{
  "arch": "fnet",
  "norm": "layernorm",
  "parallel_block": false,
  "am_softmax_margin": 0.3,
  "residual_init": "none",
  "lr": 0.0012,
  "beta2": 0.99,
  "steps": 6600,
  "batch_size": 512,
  "final_lr_fraction": 0.01,
  "warmup_steps": 330
}
Rows from block 2, named by matrix and row number. Rows with one number belong to one neuron. Each number is 500 + 25 x the weight over its row's rms, rounded and kept within 0 to 999. All counts start at 0. Numbers have three digits each. After the name is the row's rms in percent of the matrix's.
# fc1: MLP up (model.blocks.2.mlp.fc1.weight, 768x192), inputs 0-63
# fc2: MLP down (model.blocks.2.mlp.fc2.weight, 192x768, transposed), outputs 0-63
fc1.258 048:510458503486424497483469449496507521513485475499490450516514520490482551497472515522495515506507485501473539519497480483503458480467494481509500454460497486519522472529492496548564519543489502
fc2.258 053:482537492473549495500516528501475461460523546478510565478504480530509434520518483460512509483481490494541480483489505514510522516498476506512485521498489525490464521471521515460457503491503479
fc1.259 124:492490536539486516547508486536470475485518526511486520503502547450507483507508484431505498531464494445534472459531490540531492510522518474477480505482529508539544501498517500488518518478509453
fc2.259 111:448474480499519485537510522516491504489517512505481485485501474483514480508512478522544501463484491508536496491507482509506467513506508495494513503515500425503500474565520505479507472504510480
fc1.260 106:516506477487550489509498470498531484488508514511517566505486468505504502497510513483474506505497494489466501483514512517501485520509478540474541505494518523458485481529516460509477472450538476
fc2.260 098:482494557506478490492457519491493476506450502467495502481476506499479541516480512443480539513526535468494492479487543491512506478517483511483472540475494542505475523463509515518490532488513485
fc1.261 115:516508542518520470514477506496476487511507510481489474509492498451530458479480483491498479506483509521512497532469567486477491482529489528531524520491442530479487503497514490553527501533545515
fc2.261 109:531543493512474510474472486527520487500488485500522494522512545473457525538533533482496468549480554459505503466524515465548463495456491509488466500466513526529462506493514494492497499501486490
fc1.262 109:507509492534485545507498493507472509502474494490506501448498497497512526554494525488523507503503498392496507528480499482512485509491502473511487484481497491489466512504484544487464539478480536
fc2.262 104:509501487475537511495470519493527521527499462490541516501483479506480538481479510528490520496482556488494503492490526510457549433467511515476509490547502488468497493483499484559527508509500510
fc1.263 124:531515503519476528493494510539527475480491502489540514472487488503470544512519528489512521508498534464483464456494505535516468524552483489511449544492545500511446503520515512482451521474513507
fc2.263 124:499516532529453493509468502479486497535467512519530489517496527474518496518478536480492496541467521459497493504450526513500508528516490500512506530469465541445492481500523507512516463471497469
fc1.264 104:486507491476495483502501481521506497492460478470504490519490462445518471445467495508535486497486522538475503494522497510502448486520483565478527499477492509458502461537542479491523521493519473
fc2.264 091:460479516520497525498483512460461481497499488461480495459495508511480493573487518485499529488515544448549511519486507472494552518496493522514465502465534497521495506483499462518504527515500507
fc1.265 108:513547499465479522521523498507525508479487528491494450490504537485483494491534519428522493509499537536466468498535483514532474543508504501472517533478509518511487470496504509506519489461503457
fc2.265 118:462471483504523475483508529491479510464490491548526500493508501522504482504535488531487484498471505557524542524508480520511497472516511493519538508550495481483483478533467572439496497496509504
fc1.266 093:479559498481523500507478504494489514486494511545494497467513538486511502526500497504473525479499486509503494518494502464545495500495478501494535469516499466467504527538506506494503550442490489
fc2.266 080:502474494493494515498479471485515452539526495460493513539510458520515507525489481493527445482509538478478517443499516535484504477515535477521498499516509513507512485480497488530496488503498507
fc1.267 106:488492496486525525481475491500495531513494497466542535441508514495524498476462495505498504495493522524498496486489480482494442511532471472478456532475512484465472466521521507480503484483473441
fc2.267 132:539503487517501522452524483490528504458495504522526468515519498499488501479542488463483508503524463560489482498545490467513476503487486499474503479471517529534469545517472510475548479469489525
fc1.268 114:500458503455496524491480459503464502563518491472560518500504468491459530488459497501482487489458526471535513480506494493482499478557498528506488522532518486516508479472505486517508475470545509
fc2.268 108:515489486479503468518502485495466505521477470527515547490491483521512564496506482502475530513502491496464467475487535539489543483492506463491518516523457491502542508515466555489503492493527485
fc1.269 115:519498490478502544492491521530534479483526515474525533475491505508507538488465511466489528518476557493530472476508496519472451522532458487498455525495523482509474507513511485491490499508518475
fc2.269 123:507522538503463468487482510483482485520466499501521519495501521479547530504484524475519520538485492467478492483459529522489540515494489493492510526440466547466512492497508501497518459470474470
fc1.270 109:491436490511466527534497508542474525521495485528530480482494470534491533509480487503465515535458530462508516499493484479463506509528478515487484508520495468483452515489513488518497555490546499
fc2.270 101:486478551453531489522506515529503550522482502478496524456496505497514530509470496452502549543489483474504447475466530562470476544521478489477480503502479533502543503499525519516483501553520507
fc1.271 109:495526469494505515522509522550480488529483490500491481490488503508514502519458510476513508526549506449520490542509491540522508532467530518505495511521496473478489442517500509506452523504453491
fc2.271 103:497507449512501483497497524501478491487490479550506477512490507475482477452523508581463495486521500513493506559580516496505505486484482542539504486471490471506477477509499494497415510501510528
fc1.272 104:527551518547494518508511496491504523542474493470513449502492524466515492523509516484458499453503488523534489534511488478525522503492461491484463484467510493492493515509469496516477530512472503
fc2.272 105:492472515444515482517475559547514501504536502497513517477490485529488542497482488502505524541490558473469502465465498508446497494518531498482521553530485485481485482481537484500522532537529490
fc1.273 098:508475485487504543525508491535513471492505516496497531519510484533476544548519490480486489488465511465496475474547491509487510520495512479499463489518532469505519519473511492509465525510520533
fc2.273 101:528500527467493442481479550502528495509472502533516500469508505509515519499493503488523510530536499485503513514457493534509517477520531519472506546539490507477502488517496570466512499488479467
fc1.274 116:511491522512481560505468520511516473485469504485520500457460541518515511534498496473512520514461522504544491490468547478478469517530467491524469532479491507515468500523493504506487530515537498
fc2.274 119:513519528513484469506488464452494472504472476502541528516496522464504535484488507498522517514466470487473501488473525530477553480471518489488509509423469561474526498488498490515518463465476476
fc1.275 090:502535473523503465520500525490535507512492478512504528492473521494498470487499509521481523496513529470486516539529503490536486468522499515556523530492514462534518531478483588502467480479523483
fc2.275 081:480477494507544534500539524518487503453515505467499468483508488482489525455501482479512495533528465581514457439541469481489450534491510504470497496492495525488460486555517449495517482534516494
fc1.276 086:504463480527486512497488519537539474476478497550523533497463511487494512483528500489524500484504542531487491516478505491492462534496510501479513515525498498523475516543515509489481509513556497
fc2.276 086:467485515499574516490525495505504529497495506461476464465505456517508511483487488489531529511472480493481469516457469526472544533511500539511469484481496493507544477492514496492499481502495498
fc1.277 105:470455519538451525530466516541464517479498492474513507445432456501482518466502471500515532540472549506534492516511509468495486504498494489515470556558467492499495492434490556483515527523535524
fc2.277 103:508494538459518512534476522505483512542476485491526504457472462542484531502453492460510538523471523465502469493461514530472544533505493497494446510478483505508524512486510480549536492526517504
fc1.278 077:477505484513512510490504494531500496481493495512497524498511519523419553536496502497514478501574480503514506437514485484488506466510513493507533496495439499524470488507499509495474514496510488
fc2.278 069:474490503493493507519479542466565498538527483495479505492496466496542467456511510522494525488480504509483508515482502519480494519496520492481481464514525480492523512501488498527504521532481527
fc1.279 096:499523458540505518482479456496541493500460488487550490498508494447525487502493493475512498498498530509450483510522491520535497563548443499478488507479477531466515546578502519472518494471537440
fc2.279 102:510475485478481474503468517505485569489520486494499501478515516539519491539476498551470504539538516481507504467517488490491485510542465452517506496497502464504472500475535485531461535542530539
fc1.280 084:490518483507539458509486513490542507500460517475461479493505484502522486509477527507518490510588494479470513541526469501519500507485470523460527518495484491455506521510472498536503541508470512
fc2.280 074:525503485465441529500490506491456485465517454518552512491489479526481520495509488482453512499448489504526481475513521534470539530527495519542466529472493508510462464512502499471469477486509477
fc1.281 114:497415519516451518547479509547438488521511479513493517469473515541463572527501493524498515558458536446512487472482528494479501496523484481527503542557478482493475505458518510483472518516534508
fc2.281 117:511512492490539508530492520530516556530487478479538511478485436502491532493478478428478528522496533497489463475474510518484511500496486505496478509516481519510511502498519492522536504527498490
fc1.282 111:526464529528524538524506517512525467473505507483527501474472472489433507491519477483500498504513530509465471484468504489477492547546445488493502539523487489511477520505506508506507498540533530
fc2.282 131:493535506488497502496501504461495484573489500468525521525496533490521519496485525489532516509464447479489505500479507526490538494485492523491524501464491530490535492486451471529480453459454478
fc1.283 132:502457480531552493538502492535536535525502450505511471463490440504454505482552437488506526532488514464480459495435495497493495519543500533511492515506438481517495492517502522487510494513535518
fc2.283 152:500491508497532501541494471518559519522504492460510500505469473476477483467501489460511546500521538509502518503518499487495493497495486560467489508520507506531522510469487478516527544502503499
fc1.284 115:532454488508517516466485465516499489557506513465512523529488488507473508463481477490496536483488526498515458485527515496485461498528474524483483522526518479527508482479540494496482486524538510
fc2.284 134:545523464504504487523525479499527501516503506509512532524510499509501499495532480491480500495507489521455496481513481490528524469466515512498530469542497495500515500537451523478487512488473488
fc1.285 076:514531522512500450468489514494487523505503543475488514514512450488497514493501524483522491504540497492470492499520456496542503497493488517441507497551494505478504542501505499488531510493451533
fc2.285 070:537524475491460574496508470506530498498518454529560499514513537493482524510510502503484517488446519518507478510503516517488505503533482487532483500450476500507472493527482527518474472492504456
fc1.286 090:538531497503526493500504520503499522508497518479496477501512426521480515534495473491541492485530474475464491494494494493544511505485487516500536503520493496500493534535502512519480509525447563
fc2.286 085:527500526513445532505493511494502464492511472555503492511523515480478543484499532486425490545506512524480504497531538510472509526501476497519478464496495516508462481497481535513472498485499505
fc1.287 097:522482483545507489504500499513522513512495461505505552508501476508486533526462489489520531510513517468482449463479510539461502520506497476506465495488474541517507541530504528514460465476499487
fc2.287 086:482509496504495448469513478467497473486514530467512495511537512466500491444512536551496505496516512499507527527508482496519526490458530534502510489449514471474541455516456495472519483507445461
fc1.288 121:556466537475527523497478521526529499532522515495547501500485506495455524535483493466478539519497516476504442468489521467453506510497481490492502510502453537486486525476517468539552503532519507
fc2.288 130:502552497474501469487520479491509505514488513487501517533509544515513531485524520527480475525485446495457522453528522497516487432466518538481546484480502530500504493479436505490489515495459466
fc1.289 096:510476475526505494485498537486527472489480511522537499533458477469508482438514478487501494491460516514519487502513477506499454520518492504540515510509490508504488511538483503502487519503547520
fc2.289 085:478494535470502521486523521524497498488492517502495490446486496507490530509489513523533555524523492475496462508477493522468578498489518511445442505525504501499468487486496489457534460480494494
fc1.290 091:503516482507564511471511503496526474535448497471538501519510503508507498501511529449467490486469485516470492505525478489512480498500514495505513475430526514486454482565560465517462505467508483
fc2.290 094:529493530494506512490445529531499540527471477494501524452453493516485533523472500485502532545506520454471478491469509509479513488516481490482468525538473514483497523471528490517543479549519508
fc1.291 127:498484469499537518537481470526527518539505448524521475454488453508487501513535472501516509539519500453528460508444515477488493521521486518535477497528472487520496539554492517499516493515546507
fc2.291 142:508506512485499481516477465509538501504490500472515501516496493466478465494504495464496497479521516499521556525512500471541481482507479561496510507486522526499509504482471492507501562493493516
fc1.292 079:510526515494489501574493549514483471501498556532505493530507530500496527515539500502438477486454496497508483486481548530500484551483489501525495488535482497515516530495512494545494503535496508
fc2.292 074:527472508464489476438525469462532533497525483464549510499469471512502478526477488496560512512497521530535511492460470494477471444516504498460534513475509537480503505546496513468486511489504502
fc1.293 130:524502524512494494492426490493507490503445498488512503537476492472540475479481472463499518495469509495512491495476521473526481498531495519512530519481506522466500525508506491549522532476522501
fc2.293 123:499518513473473516493506534516446491460508502500502527454501521486462553558471523522521493507504564447520494496526508504492522500510522467511451530512523488499440489467524474497479474502499499
fc1.294 058:488509491477449478521520481529460538494573454524492523486481463508464478523461496475490514520544522534523510510550464481532503502508515478445510504534451493484540509527493496497518509487510492
fc2.294 059:463499502524541496453482499490499502534451533503454472544534523473512495490527487567494485473451488474462463509480514549501473488528506495543470499480504506520458537482534509522510485519485508
fc1.295 104:503493488522501496509479527520525503481487479521505487493460433479457525513497491473555508481558514504486501530511495498531505494504500497471508551533467479500491527494548496500516513501574524
fc2.295 093:481475551494508502505525512468485484516499508492464477483531524529515520472487518481508501500484495486511485493425508507477515572515496514501484504522486509530524487504523508497518471511489484
fc1.296 096:505503492499539498515489508504474529520498492478499474507499514508494500545490506505494503500463525515526494522483518503515475544477506503519554492476471483502499462520472502569474508485482481
fc2.296 080:481503497529475510475517513518499514497486506540516507518534478497474519448526509523513429516521488500440506479502504488544464475486525481489500478540517510478477510505471556507540498509490528
fc1.297 122:531469520507498533518470518517536526498461499491534518464456494521518555524465504462518523545480510508456456453509540526461488533528463480479491533518494521488513516502533527497470491522522482
fc2.297 129:509509471503514481478520465480484482500508490471531516498494490490514494512508494531524514488501456499502509519508487490511553454465506498499526502455494482470556489534435504476502480498468512
fc1.298 094:544494504547491498506491507499514466513516521487475442500484471493490530497524511470511474483524502451479493438546497523495501459494511512501498531502507490495518479507513502465511510494486504
fc2.298 105:527509530473410499511519485502527510501479482518487535500478520492501494472460530510491558503512488512529521519482540506475517555503463512523507486513499504534479511477456512532465467467489501
fc1.299 075:503522452494461474522521536508520527489517520478514504508520458518458522519423527479496517535516503511459494473488469549494494513494512472463500517522507512469530493463542518500518495530477466
fc2.299 062:515523490522488514495477499508472463502486490531519506531498488439455495452504475510522508450478499494494493533502525489532518517496513534540493499566520485502489497469436504525526474507489519
fc1.300 095:501470517470514534484478507490506462486475489477515536484457534522512504473461500530499566503522504563538495504530500491471500495534479543473512540505516493511503499486498490470498482480506501
fc2.300 122:547518446542494484511531465497531467476496495510508478559504514457508482477530522485505485476497497524479515509540491516530466519463521489503550454472505515510501479533449489483469525461492492
fc1.301 076:508536510562525502518500483511526460507472516501528500460518469465471545511538481482530484475535514502501507500466497494478546514507515497522485515490498464478483503517507476464471480521483514
fc2.301 063:525474509502454549501500472495532530506506512495482456493474511533529504488458538492482529530464522509493503514514522495458476563484474524507476488519504528521553483522439514539498487479503479
fc1.302 086:500510481448468483488514502488514470514503508523511505533510543470496480482519529494471504488518485554504496441486500502481483506478487540453533485486528523489480466520543464512564497492490466
fc2.302 082:483477503510583490470483484486491537503499467471505489465495479507491502577490481516510520501497541449479472519496517508515534499492496569492494468501465490504495530519464563479478523535490527
fc1.303 092:498518494487517511473504458484488471501487500456507462498512524460495481493483514472490484495497488504488504446537486531520500487488477546521517508460508547498498466509525456524484483435464436
fc2.303 098:536472510488538487467443501489506513516449461495485498481443457524502513485513471510525537512507527513500504514498517509496521505494473598514490493482475493531498505496504526493497514521525549